Rows from block 8 of the image encoder of a small image captioner, named by matrix and row number. Rows with one number belong to one neuron. Each number is 128 + 32 x the weight over its row's rms, rounded and kept within 0 to 255. All counts start at 0.
Before each neuron's rows are labels from the 100 images, of 14976, where the neuron reaches its largest size: "strongest on" is what is common among them. Only what is clearly more common there than usual is listed. The data: pictures of board games with random positions, seen at a slant. In brackets: how many of the 100.
# gate: MLP gate (encoder.blocks.8.mlp.gate.weight, 480x160), inputs 0-79
# fc1: MLP up (encoder.blocks.8.mlp.fc1.weight, 480x160), inputs 0-79
# fc2: MLP down (encoder.blocks.8.mlp.fc2.weight, 160x480, transposed), outputs 0-79

strongest on: discs in an upright rack (97); half full (72); first side has more (70)
gate.273 [161 117  85  94 123 101 156 143  84 142 102 119 168 119 120 121 123 134 105 184 107  79 101 140 136 114  98 152 138 126  89  99 146 146 121 158 112  92 108 133 144 108 146 109  99 123  33 133  22 150 158 143 142 149 120 179 111 127 148 151 176 130 118 108 156  94 148  92  92 104 134 151 118 150  83  89 154 154 145 129]
fc1.273 [168 135 100 110 111  89 147 161  78 182 160 130 194  98 154 178  79 129 150 148 125 154 125 126 125 115 121 171 146 138  98 103 130 168 108  81  47 111  89 102 121 107 142 157 117 143  80 137  68 150 154 102 136 119 103 164 119 183 147 123 155 135 123 121 119 135 152  94 104 159 127 106 173 152  95 104 132 164 195 156]
fc2.273 [ 75 151 116 119  92 203 117 161 109 132 150 150 137 117 134 136  91 109 141 169  91  81 204 167 156 111 130  87  85 162  99  89 124 159 103 183  93  75 162 139 172 144 173 173 113 120 127 125 114  97 131 162 163 146 119 125 116 148 162  79 123 169 107 120 110 140 132 155 181 111 107 181 127 163 127 132 149 159 137  84]

strongest on: nearly full (61); discs on a green board (40)
gate.364 [105 110 169 118  88 160 146 162  96 199 122 126 119 128 207 118 127 132 160  67  84  91  72 132 123 112 174 148 129 141 206 136 149 187 152 120 187 118 122 103 166 134 122  97 126 141 108 151 135 172 114 102 133 117 104 117 122  85 139 122 125 105  78 191 134 143 114 154 133 112 120 154 133 118 139 114 137 113 156 209]
fc1.364 [140 128 169 159 102 136 111 164 117 165 165 143 118  99 168 116 127 103 149 150  69 140  44 164 116 117 111 140 131 132 183 191 132 144 146 129 148  97 140 144 110  93 131 135 157 144 114 158 147 150 108 125 144 112 135  98 146 120  84 101 146  56 109 151 136 157 121 182 140 132 135 145 114 142 127 122 105  91 110 133]
fc2.364 [ 64 102 138  93 152 186 143 127 149 140 118  85  78 107 170  90 101 153 112 145  92 113 137 107 159 108 110 112  99 149 161 163 135  75  94 108 100  99 110 146 134 108 127 153 135  96  97 205 145 164 115 173  54 142 119  87  76 146 194 117 138 164 114 210 199  90 104  88 135  84 120 123 191 135 138 135  98 140 160 161]

strongest on: noughts and crosses (63)
gate.194 [137 104 159 121 153 109 146 118 101 104 116 182  73 123 135 194 123 108 120 173 164 149 181  92 162  84 112 182 186 170 126 211 104  84 151 148 116 110 114 141 132  85 116 157 155 104 103 142 112 120 127 105 123 137 114  71  86  92 166  87 134 166 173 120 113 134 114  98 167 135 144 175 131 114  50 170 125  89  96 170]
fc1.194 [141  93 170 107 174 151 159 160 115 165 150 110 157  69 119 107 108  93 123 117 125  96 111 132 106 181  92 154 129 120 150 128  98 109 138 113 111 143 137 147 128 115 119  90 160 116 113 144 146 116  82 168 130  70 132 149 195 104 116 166 179 107 110 176  98 153 166 134  94 166 117 158  82  74 181 104 108 110 146 124]
fc2.194 [105 138  98 120 131 128 147 137 102 107 154 152 108 137 129 178 152 123 153 158 153 134 148 133 178 147 113 156  56 102 150 173  99 150 145 227 115  34  96 127 134 101 132 129 132 148 116 146 163 141 102 157 166 231 136  88 112 149  85 117 133 128 133 107 164 166  86 140 186 142 120 115 114 122 131 142 141 111 196 164]

strongest on: discs in an upright rack (72); nearly full (61)
gate.49 [161 132 134 103 200 134 190 127 126 148 136 132 141 128 183 104 151 172 138 108 131 132  65 186 168 179 130 151 198 151 183  72 129 146 139 125 149 133 135 118 124 110 150 132 134  84 145 102  71  87  77 148 132 131 138 126  76 113  98  50 150  83 104 124  44 105 140 103 164 108 107  90 188 114 169  85 102 126 148 128]
fc1.49 [165 165  85 127 156 128 154 140 140 117 140 113 178 153 156  84  88 159  97 127  85 155  63 163 187 116 143 113 141  97  98  68 146 141 131 165 156 121 207 125 121  59 111 157 100  98 131 122 131 147 100 136 101 142 120 194 163 122  99  65 101 128 148 118 114  71 126  75 104 113 156  97  95 127 162 153 114 106 157 116]
fc2.49 [117 199 124 127  83 161 141 132 160 138  92 174 101 139 159 114 118 174 133  79 164 142 101  87 181  92 134 141 139 182 126 159 153 145 113  51 137 144 134 163 139  97 183 116 103 176 106 112  99 152  96 145 111 128 152 147 192  72  65 135  86 107  95 154 131  83 143 153 155  98  96 109  98 155 133 219 156 174  75  92]

strongest on: draughts (40)
gate.384 [132  74 118 130  57 128 145  80 137 146 152  89 201 177 104 106 120 130 131 169 123 116 125 146 126  79 102 128  85 165 170  26 111 120  80 164 151 114 132 172 149 148  88 125 122 122 157 140 129 126 116 148 103  89  32 160 106 184 121 119 107 159 131  91 146 146 141 140 136 143 128 101 167  76 153 136 115 121 154 162]
fc1.384 [112  64  70 132 106 148 153  99 153 135 123 135 216 170 149 109 104  84 160 173 134 137 122 147 127 145 117 141  93 170 165  71 126 141 106 153 136  79 109 183 159 144 100 123 124 136 177 153 112 116 133 106 119 104  92 146  90 154  80 117 166 124 136 121 146 155 123 128 133 121  88 110 136  77 172 100  90  95 141 136]
fc2.384 [131 132 128  99  97 149  78 102  95 146 122 115 127 132 139 156 151 137 121 171 199  93 116 105  93 130 147  80  99 153 138 144  85 135 169 125 151 140  68 129 103  89 135 150  75 123 193 136  95 138 122 114 181 140 135 123 114 130 116 103  99 140 131 124 157 122 110  54 183 113 144 105 100 132 153 120 122 165 171 152]

strongest on: stones on a line grid (39); draughts (38)
gate.401 [169  90 137 130 122 109 176  12  98 158 116 111 137 138 116  92 161 147 128 123 110 173 129 125  95 167 114 154 207  76 160 125 130 136 151 129 151 106 128 123 132 121  14 124  78 159 149 138 125  91 110 159 129 116  98 115 109 103 108 199  84 104 159 100 148 125 118 184 148 187 124  77 122 119 115 117 118 132 130 155]
fc1.401 [173  71 114 145 135 105 166  64 117 203 136 126 128 142 138  85 179 170 113 118  81 140 180 106 127 149 147 167 193 126 173 111 159 103 177 140 181  69 106  93 101 132  45 129  81 164 139 170 104 140 124 163 177 139  79 114 128 112 100 165  83 178 157  93 118  89  62 154 141 117 141  92  94 117 132 117 137 153 149 151]
fc2.401 [165 135 143 128 143 136 142 159 106 115  93 130  92 123 142 134 131 165  75 127  91 175 160 141 159 120  97 137 141 158 152 125 126 101 118 170 175  93 131 141 171 136 132 127 173  99 134 148 113 123  48 162 100 104 126  93  87 106 142 142 130 134  78 120  91 126 136 142 140  82 108 143 137 155  93 131 117 143 101 119]

strongest on: second side has more (72); nearly full (71); noughts and crosses (41)
gate.319 [ 96 163 130 170 109  95  90 143 149 151 124 150 121 139 142  56 113 137 141  98 123 169 101 115 190 105  85 107 171 145 111 141 135 122 158 139 179  99 136 169 111 149 115 115 118  98 172 133 157 151 196 128  98  59 101  70  75 128  82 191 101 135 184 124  81 153 138 127 124 193 153 146  99 160 195  88 171 153 125 152]
fc1.319 [155  94 152 116 159 157 178 137  51 119 120 109 141  77 134 217 129 104 155 137 134  91 156 137  47 158 176 155  84 118 130 103 128 133  88 131  92 167 112  90 151 112 133 144 106 158 113 128 119 106  41 125 151 173 162 184 185 107 152  71 168 116  96 142 150 104 105 136 126  76  90 109 154  97  53 164  83 103 151 116]
fc2.319 [151 163 104 102  92 124 130 141 117 132 150 154  91 119 160 149 129  87 112 154  80  93 114 118  80 142 129 138  73  51 188 130 104 157 148 165 109  74 195  98 146 167 149  53 149 139 170 128 153  93 162  43 159 160 123 154 124 103 159  99 157 156 164 116 160 110  64 186 136 109 123 143 130  86 149  84 149 141 103 176]

strongest on: second side has more (73); noughts and crosses (63); digit grid (37)
gate.245 [160 119 110 138 101 138 134 156 130  93  94  72 126 130 105 107 110  64 169 148 139 151 108 140 146 100 149 167 148 121 156 148 147 211 117 129 136 131 150 152  65  76  78 131 101 129 119  84  94 124 171 171 100  98 131 153 152  94  99 129 135  99 140  99 150 115  92 144 126 121 130 124 112 108 146  74   0 133  75 167]
fc1.245 [141 135 111 158 116 124  92 132 142 108 111  66 114 138 142 120 112  83 155 160 132 128  97 121 132 118 135 136 119 133 172 102 151 184  75 148 138  99 145 163  72 110  92 136 113 156 109  45 122 105 141 160 120 103 186 142 150  81 117 112 159  64 141 118 119 127 107 153 119 111 121 142  99 128 138 114  21 168  88 131]
fc2.245 [137  97 108 136  85 110 167 119 160 102 150 164 150 147 146 133 123 109 131 123  98  77  66 126  41 132 132  40 160 154  97 142 148 167 119  85 141 171  91 176 175  99 125 170  75 150 139 155 105 115 128 140 106 173 161 140 146 125 183 174 138 110 128 121  74 128 133 174 145 153 117  93 151 142 119 129 100 144  74 111]

strongest on: digit grid (46)
gate.362 [ 85 187 124 124 135 155 141 122 168  97 108  75 133 153 171 177 117 165  93 100 137 105 117 122 165  76  75 129 177 124 156 149 153 115 205 121  94 110 132  70 139  96 205 103  43 122 117  96 117 144 126  79  89 154  95 144 124 104  65 153 146 124 111 108 133 126 105 114 188 110 144 124  92 130 121 133 109  95  97 171]
fc1.362 [ 92 140 146 158 173 156 132  91  87 138 146  84  88 141 108 157  99 134  67 102 127 120 115  78 124 117  94 141  94 107 129 125 127  78 158 205 171 152 142  77 122 141 212  99  91  94 139 118 103 119  83 152  91 129  56 134 127 111 147 153 128 128 136 132 131 117 118  53 196 106 173 174 108 110 178  90  82  67 109 134]
fc2.362 [149 136 131 125 147 143  97 150 111 171 176 136 148  87 130 129 145 141 174  90 127 139 166 232  91 107 124 146 102 171 123  65 107  61 140 101 160 162 128 145 113  79 125 140 163 158 141 120 130  85  71 145 135 129  84  94 117 129 156 108 144  91  58 123 166 123 152 100 118 151 119 187 149 133 102  66  93 102 151  98]

strongest on: discs in an upright rack (93)
gate.122 [115 140 102 172 177 132 111  79 150 135 107 143 174 186 191 129 113 106 142 191 105 145 103 121 157 108 141 134 138  68 147  98 125  98 125 123 117 165 103 113 139 145 142 107 114 126  81 160 147 111  67 124 141 140 123 141 136  52 100 164  37 119 133  73 151 113  79 155 121 183 163 166  92 111  77 153 135 142 136 114]
fc1.122 [127 181 127 130 110 175 152 100 109 186  71 136 122  65 218 150  99 161 125 117 172 148 131 132 158 156 120 175 151 111 147  46 143 125 203 147 109 183  94 127 104  87 132  94 129 163 105  98 118 134 127  64  88 134 144 168 196 143 127 139 115  86 181 132 105  93 176 163 160 165 199 158 114  83 156 154 131 148 126 146]
fc2.122 [154 110 140 137 192 168 148 107 130  92 104 106 122 134 144 137 132 101 109 136 150 105  91 166 174 144 159 108 155 189 159 175 166  65 120 158 118 154 127  84  86 153 103 157 119 145 155 110 141 120  61 119 114 111 100  82 134  99  63 110 131 118 107 169 134 163 110 166 135 130 127 128  82 167 150 116 154 140 114 178]

strongest on: noughts and crosses (60)
gate.96 [118 146 122 128 145 156 142  88  87 101 134 163 140 115 213 108 101 111 138 161 159 142  93 122 129 161 172 175 183 104 146 168 113 148 181 156  89 132 149 146 165 145 130 124 143 144 159 148 118  82 133 105 125 130 133 140  61 129 123 162 171 153 127 134 166 132 124 118 166  46  88 188 155 116  85 185 107  93  89 189]
fc1.96 [113 125 136 146 158 122 117  37 120 129 104 125 138 151 228  69 125 142 118 124 155 142 116 118 151 192 171 111 129 111 139 122 133 170 162 149 157 121 170 138 143 131 121 116 122 142 132 165 155 106 149 109 145 147  96 127  42 132 128 133  98 112  99 172 157 148 132  93 138  74  74 159 158 103 122 182  80 122 116 149]
fc2.96 [137 154 115  88 185 126 123 149 116 157  93 175 153 115 110 131  97 133 140 118  98 131 153 112 158 116 187 148 156 128 141 168 107 183 198 155 154 117 123 167 122 111 111 105 151 114  94 127  87 130  79  93 126 123  73 130  93 155 102 127 133 115 164 116 152 143 200 118 109 132  84 137 136 125 148  95  88 129 143 146]

strongest on: noughts and crosses (56); digit grid (39)
gate.428 [164 113  67 146 111  90 114 125 128 113 143 107 113 115 121 106 193 138 100  89 127  96 116 154  86 163 159 145 113 123  66 213 110 116  69 136 156  87 141 192 132 151 133 109 114 122 113  72  75 100 125 152  85 162 147  78 130 152 102 124 156 131 130 107  97 136 146 133  99 115 109 158 126 122  98  82 120 126 142 113]
fc1.428 [ 89 163 130 120 157 140 134 174 135  97  94 170 121 120 144 181 171 121 176 112  67 140 163  48 147 137  64 122  86 105 178  87 139 160  86 126 142 182 132  56 183 126 149 158 106 143 152 168 221 122 129 149 141 123  68 155 135 102 101 124 144 103 147 141 125 104 111 115 148 138 100 116 130 146 180 147 156 158 130 152]
fc2.428 [146 144 176 119  67 129 115 146 151 190 165 130 154 152 131  74 136 105 154 168 134 160 126 141 107 103 110 157 158  95 130 158 161 149 160 160  65 121 160  92 103 167  45 154 179 190 132 172 150 109 136 128 102 103 174 162 122  99 166 179  76  73 114 126 165 171  95 116 145  98 103 126  92 120 149 122  40 112  82 122]

strongest on: noughts and crosses (62); digit grid (36)
gate.169 [196 117 128 168 169 113 113 138 127 129 167  89  93 159 129 157 151 148 139 159 148 126  88 160 140  72  99 156 105  78 133  73 115  99 133 237  70 140 136 115  27 130 127 136 148 115 120 151 150 123 150 127  47 155 147 136 125 175 107 193 144 128 106 164 196 136 133 166 105 186 106 137 133 115 170 122  97 116 154 128]
fc1.169 [ 96 116 111 128 101 132 102 131 145 110 112  82 131 136  48  83 137 129 121  94 105 176 195  99 119 144 125 121 129 161 144 180 169 171 170  27 119 132 124 170 180 118 134 125 116 107 143  88 149 117 126 186 126  65  78  88 182  41 135 100 144  89 175  92  91 138 166 111 124  93 121  98 102 127 144 179 142 120 118 140]
fc2.169 [151  98 147 107 123 167 119 116 134 164  67  86 113 127  95 113 160 165 128  93 123 124 141 176 129 204 166 201 152 126 103 100  79  98 169  90 135 152 164 125  35  63 145 105 120 118 160 111 143 144  86 111  82 115 113 146  76 161  74 156 200 145 123 105 138 127 113 102 104 128 128 125 105 160 130 148 143  92 112 140]

strongest on: discs in an upright rack (37)
gate.131 [159 121 113 147 135 151 209 117 172  58  96  78 164 113  83 100 102 125 143 149 136 122  74 165  78 157  99 113 150 115  63 131 118 171  69 142  91 131 133 119 190 155 105 130  94 138 131 103 184 110 124 112 121 178 156 120  96 174 193 121 174 149 156 114 102 143 139 162 199 112  96 120 146 159 165 137 168  73 132 137]
fc1.131 [123 128 111 157 120 109 103  79 127 125 115 136 139 134 124 119 131 132 185 156  95 151 122  96 148 125 143 100 147 145 115  92 134 147 140 144 191 155  24 102 146  89 130 138 152 100 114  88 138 165  41  89  57 158 152 105 127 127 151 103 149 101 135 152 130  91 125 148 130 150 135 157 130  84 136  98 219 115 136 152]
fc2.131 [ 78 118 104 151 117  66 119 137 116 178 153 146  60 118 138 151 153 173 115 104 172 152  77 137 152 108 139 147 112  70 120 136  36 169 132 120 191 174 113 126  58 147 126  91 147 152 148 183 127 112 161 199 165 160 121 182 149 118 153 109 161 139  74 122 106  95  67 111  61 192 154  88 127 110 139 133 105 129 112 104]

strongest on: discs in an upright rack (63)
gate.71 [153 105 146 161 102 129 161 164 104 125 200 101 123  84  98  88  69 113 123 184  95  73 188 173  79  95 137  72  63 160 150 176 117 174 131 147 105 113  83 136 143 138  95 132 133 110 193  95 150 140 107 113 121  91 213 131 153 127 116 144 196  92 131 112 117 120  84 143 138 139 168 111  97 113 135 150 105 173  76 144]
fc1.71 [189 100 148 166 118 154 137 126 129 126 165 110  91  69 104  98 110 141  98 140  77  80 200 151 118 104 129  73 133 153 126 147 146 134 148 136 125 143  89 139 147 141 121  99 109 116 206 132 105 143 137 110 105  92 177 113 121  62 168 142 172 117 107  87 118 177 164 138 139 156 142  98  86 113 106 187 105 146 104 119]
fc2.71 [138  81 102 111 189 109 151 110 132 124 115 126 100 115 139 146 160 160 139 206 146 202 141 106 152 154 133 165 118 141  87 149  57 148 114 123 127  83 109 104 136  96 135 163  94 118 162 120  94 119  77 143 197 151  75 134 139 111 145 116  92 133  90 153  93 109  91 124 135 136 188 124 167  88 155 164  63 114 166 100]

strongest on: draughts (46)
gate.76 [136 121  94 114 103 173 155 191 172 107 118  99 178  85 131 168 111 157  94 129  88 111 121 143 133 120 105  99 103 170 130 108 126  87  99 181 152 157 118 162 127 170 152 133  84 174  96 149 181 130 112 179 149 111 143  98 185 114 129 163 125 174  81 101  85 172 109 196  99 122  97  84 202 161 124 123 168 132  93 138]
fc1.76 [147 132  91 139 110 151 144 167 148 111 143  84 143  78 126 152 121 151  68 126 114 113 127 152 121 117 113  88 116 141 126 103 133  78 100 126 152 173  74 164 118 177 188 159 101 154  90  94 169 124  79 158 154 119 131  97 160 100 149 155 115 135  53 135  96 180  95 201  86 119 111  57 200 143 106 120 216 132  75 109]
fc2.76 [130 132 162 106 144 113 142 107 143 111 206  85 135 157 172 171 112  87 104 113 109 124 115 133  85 133 172 148  97  93 122  84 193 114 168  99 122 164 152  53 143 149 115 128 141 170 104 126 135 128 124 102 149 101 125 152 136 110 154 117 176  55 136 134  72 101  80 189  83 126 122  93 116 152 127  57 131 130 159 136]

strongest on: draughts (42)
gate.232 [123 136 125 134 113 119  65 123 145  71 171 121  79 170 116 154  94 160 104  76 101 176 142 120 200 139 106  84 132 118 103 148 181 175 122 108  99 111 165 167 103 131 103 126  78 126  86 110 138 203  84 182 105 112 127 114 159 167 154  97 113  70 139 156  65 128 129 141  75 134  97 138  96 152 114 184 126 107  84  98]
fc1.232 [ 74 111 111 122  90 118 145 135 131 172 102 136 134 118 178 171 130 118 143 159 136 149 153 158  97 122 127  92 104 125 109  22 130 125 141 124 118 149 112 111 143 174 152 149 136 184 103 191 150 150  89 134 140 153 120 149 127 105 105 130  79 123 100 169  95 155 111 157 208 123 112  93 136 148 159 149  79 104  72 123]
fc2.232 [119 103 177 131  53 149 147 130 131 153 188 128 152 112 145 120  62 134 120  94 131 122 108 131 123 139 132 120 152  98 131 167 174  66 151 147 134 136  45  69 148  84 143 129 185 150 132  99  58 140  90 124 126  63 119 110 159 160 114 132  87 107  90  59 141 166 144 150 139 136 189 133  57 176 152 108  78 116  82 129]

strongest on: digit grid (42); discs in an upright rack (40)
gate.26 [117 173 134 134 145 147 132  45 121  29 127 151 120 110 122  90 108  86 115  94 133 105 110 114 103 135 164 148 166 160 127 128 129 141 202  72 103 125 104 117 125 141 104 143 142 126  89 102 112 152 122 165 101 129 160 115 146  99 166  95 142  96 116 172 113 120 199  91 101 126 209  87 134 129 117 150 165 146 185 114]
fc1.26 [147 162 122 106 163 140 131  56 166  45 130 154 116 136 124 104 126 102 143  76 117  82 106 165 120 132 133 114 119 169 118 119 126 148 191 108 104 111  98  81 151 128 150 135 170 126 101 105  79 148 107 161  93 149 180 119 180 142 167  85 108 139 106 171 104 118 192  94 130 126 223  91 132 110 108 121 157 156 166 109]
fc2.26 [197  95 158 119  98 115 116 161 103 141 169 131 110 144 111  94 200  44 140 118 138 138 109 143 139 123 117  66 106 174 121  72 114 162 106 186 151 150 158 200 128 135 107 108  62 156 155 139 123 104 100 142 129 124 105 145  80 163 111 138 136 136  82 121 166 120  96 112 138 197 154 157 149 111 105 118  79 151  82 102]

strongest on: discs on a green board (81)
gate.352 [ 79 109 138 114  95 153  89 114 148  76 107 135  54 147 177  75  95 150  91 109 107 132 112  78  74 160 134 101 177 146 103  96 140 102 128 136 131 134  88 104 115 152 142  89 138 137 126 110 137 116 150  82 112  90 147 147 126  38 174 154 135 118 152  88 149  90  97  33 155 129 177 146 120 109 138 117 108 135 102  18]
fc1.352 [157  99  49  91  86 124 130 123 128 137 149 125 138  74 129 142 212 163  65 139  81 154 133 143  99 180  77 106  74 117 135 160 152 162 142 128 138 133 158  97 146 139 150 104 139 166 100 129 155 129 113  95 169 127  89 131 134 100 142 118 166 178 137 106 125 199  86 138 190  82 135 122 111  90  84 146  98 221  55 149]
fc2.352 [152 129 128 176  89 132 127 157 104  56 113 167 109 153 145 130 129 120  98 133 170 136 140 155 182 117 148  87 141 183 127 164  90 147 172  75 132  97  79  90 136  96  64 127 173 135  85 135 117 142 133 136 139 182  69 123 114 153  66  83  74 109 187  92 142 106 153  83 120  89 140 151 136 113 119 117 127  62 203 131]

strongest on: nearly full (65); noughts and crosses (57); digit grid (39)
gate.182 [117 150  63 131 179 190 145 114 165 140 108 128 138 155 147  85 178 174 135 112  95 146  77 146  91  69 140 118 111 157  53 121  89 141 141 133 146 111  97  65 130 145 121  69 103 153 118 189 152 143 125 147 113 112 129 120 110 156 105 149 157 160 121 119 166 140 116 137 131 137 161  58  80 197 160 179 146 140 151 133]
fc1.182 [135 110 187 120 100  69 126 146  81 110 139 142 108  92 114 168  83  88 112 161 127 100 166 104 149 176 112 129 139  89 195 126 164  95 130 133 105 149 183 207 133 115 151 198 134 105 136 102 108 114 139  96 134 155 121 134 133 122 164  97  78 100 122 134 102 105 143  93 144 103 120 187 153  43  99  83 122 124  92 141]
fc2.182 [127 105  59 171  96 128  79  75 148 155 151 163 140 131 107 143 142 196 162  83 134  93 102 128  71 140 121  89 111 154 129 131 120 152 155 117 105 166 132 120 106 131 135  80  95 114 189 120 144 180 134 117 158 146 122 183  87 148  23  50 176 157 215  81 147 115 177 129 170 151 134 108 160 116 140  55  79 132 108  83]

strongest on: noughts and crosses (67)
gate.474 [182 148 130 133 115 189  95 152 118 111 120 130 138  90 153 166 152 138 160 107  95 125 140 125  91 159 118 158  80 118 142 181 128 156 117 145 133 108 113 155 113 159  99 169 148 155 136 178  98 146 214 131 142 143 129 122  67 132 101  63 152 103 169 130 161 132 101 152 138 120 131 121 120 120 142 101  18 119 152 155]
fc1.474 [120 127  97 121 104 117 138  95  97 189 140 129 133 133 100 130 106 113  95 131 171 114 161 115 117  92 160 136 133  80 116  65  98 121 127 128 133 174 141  97 125 189 126 139 132 127 115 116 174 101  46 126 127 139 121 124 198 131 170 201 120 177 122 128 104 136 137 142  79 110 117 100 170  92 116 154 199 126  92 120]
fc2.474 [145  85 159 108 192 152 184 106 143 184 168 122 161 116 137 145 157 125 128 140 108 135 117 144 151 119 103 127  90 113 149  32  97 123 119  90 125  86  99 129 106 148 122 120 101  91 119 132 156 136 164 101 136 145 185 157  33 130 188 110 213 159 154 122 120  98  87 161 180 123 111 166 155  98  99 168 134  98 129 122]

strongest on: noughts and crosses (80)
gate.276 [155 147 124 165 127 109  79 163 154  72 190 114 150 126 184 132 178  98 116 130 145 139 131 137  85 125 171 106 140 118 105  52 138 180  78 113  74 157 162 120 161  40 143 108 171 117 133 165 117 120 152 117 128 169 128 144  97 143 102 140 235  95 134 148 169 139  50 111  79 150 109 109 137 108 128 113 143 163  87 174]
fc1.276 [134 136 116 133 148 103  66 152 137  73 162  95 158 134 163 138 183 130 131 101 150 132 120 138  75 145 148  97 160 127 107  47 107 173  88 141  45 130 157 130 166  34 156  91 163 116 149 133 118 120 191 108 118 148 139 127 106 135  75 160 229 125 113 137 148 148  68 106  79 140  96 117 159  77 143 124 143 159  92 152]
fc2.276 [131 142 153  71 134 141 131 160 136 126 118 204 154 138 116 108 154 131 127  62  67 155 191  88 162 162  88 139 104 156 118  77 138 148  99 116 128 124 109 103 117 146 158  99 121  70 117 107 117 169  72 133 134  78 115 148  91 114 142  90 176  52 152 176  83  89 118  94 102  96 133 186 126 158 144 102 115 168 145 117]

strongest on: digit grid (52)
gate.458 [119 155 160 103 143 138 133 112  84 106 169 145  66 149 150 123 147 173 122 100 148 118 126 158 125 159 165 192 121 130 138  86 164 139 173 140 114 117 113 140 135  78 128 129 172 145 151 173 134 123 149 140 148 130 111 105 114 131 156  98  91  47 138 115 192 109 115 158  31 139 116 128 116  96 152 131 136  77 137  85]
fc1.458 [145 114 145 144 131 127 127 133 122 148 145 148  36 135 125 109 154 177 124  85 111 134 136 148 104 147 178 198 110 155 137  88 139 137 186  98 106 113 130 145 148  81 100 137 154 128 136 163 111 117 134 146 139  78 126  86 107 154 152 115  87  68 161 119 187 106 122 116  25 103 118 135 123 135 132 110 140 133 137  81]
fc2.458 [181 136 104 108 163 118 126 184 108 103 163 144  81 114 125  83 145 164 110 104 133 175 114  87 175 152 118 123 109 138 114 108 158 171  96 139 147 116 108 120 179 129 243  95 132 170 114 143 132 110 180 142 135 156 100 114 125 106 116  85 164 150 130 111 187 170 140  95 129 163 155 149 179 122 109 176 173  85 131 103]

strongest on: discs on a green board (64)
gate.237 [156  88 120 135 140 111 157 217  84 117 119 122 151 166 150 146 108 159 137 103  61 144 168 146 194 137 101 117 130 100 103 138 198 107 135 181  73 132 156 117 138 100  97  89 155 142 154 139 135 126 150 120 114  61 103 101 137 176  86 116 125 128 152  77 103  65  84  97  91  99 122  68  92 144 200 102 169 171 150 133]
fc1.237 [118 171 177 177 103 120  86  91 115 149 179 139 122  90 110  96 127 145 118  99 162 116  89  97  92 131 162 147 116 160 140  90 112 157 127  78 114 114 106 119 161 132 151 126 140 107  95 165 146 154  57  98 130 174 157 152 144  89 128 100 108 106 132 169 161 163 186 198 149 178 111 119 166 127  61 149  94 106 129 140]
fc2.237 [119 166 202 191 146 143 100  90  92 145 139 121 167  65 130 196 173 174 131 135 172 159 131 124 123 132 112 124  72 129  97  90 160 116 163 106 114 117 103 107 177 157 151 140 122 159 133 162 133 106 163 109  85 127 159  87 149 126  70 134 129 116 116  98  78  57 160 198 100 164 154 135 120 146 122 149  72 165 113 198]

strongest on: stones on a line grid (41)
gate.159 [181 131 163 138  85  67 124 172 131 121 128 115  89 106 132  86 150  93 154 103 165 197 124  89 137 177 118 117 113 133 165 149 150 125 153 113 146 138 137 131 167 100 137  70 123 153 164 141 115 127  55 137  96  65 128  89 132  93 173 133 134 116 172 152 157 125 132 119 130 119 107 100 223 129 107  84 159 174 124 112]
fc1.159 [184 129 165 144  90  71 114 168 119 109 146 125  89 110 104 119 156 109 149  72 156 188 128 112 109 152  92 123 122 108 189 127 166 164 132 122 151 152 144 159 141  88 116  55 141 140 170 146 134 117  36 127 100  73 127 102 147  91 140 137 130 107 170 166 142 128 158 119 101 106 103  71 186 121 130  84 153 178 116 121]
fc2.159 [160  93  71 108 119 166 118 138 178 147 133 125 129 159 147 106 129 111 123  63 110  72 100 135 169  88 153  94 130 127 168  82  96 127 113 146 141 115 110 132 102 134  76 137 135  73 133 108 120 114 106  94 171 116 137 157 184  87 151  84 175 100  90  78 186 136 156 177 120 130  73 142 117 122  97  99 207 160  66 126]

strongest on: digit grid (49)
gate.87 [123 164 161  93 110  89  23 124 112 177 168  82 138 114 103 142 120 115 123 116 127 110 136 181 106 140 104 131 163 160 115 154 138 125 201 105 106  99  79 192 137 160 147  76  79 156 103  89 117 233 187 135 133  98 128  77 169 132 157  91  98 158 118  89 138 127 161  86 117 165  74 148 113 141 110 123 128 164 143 109]
fc1.87 [112  91 134 150 151 118 226 119 184  69  61 131 134 140 151 145 110 137 141 141 192 139 162  90 136 111 161 137  59 119 149 112 113 153  75 127 133 126 158  88  61 110  85 146 148  85 110 166 192  29  91  50 129 141 109 169 157 135  98  97 136 111 127 115 163 121  86 165 149 117 149 145 118 102 156 133 171 129 116 111]
fc2.87 [140 106 104 127 144 110 150 127 132 112 177 131 147  95 110 114 154  88 108 132  27 130 137 135 136 117 154  83 163 121 153 127 128  78 191 161 143  62 132  83 214  80 117 104 179 131 134  79 150 101 122 104 109 138 139  96 176 136 145 116 182 140 148 138 122  65 140 157 157 130 143  89 120 136 130 131 172 132 150 112]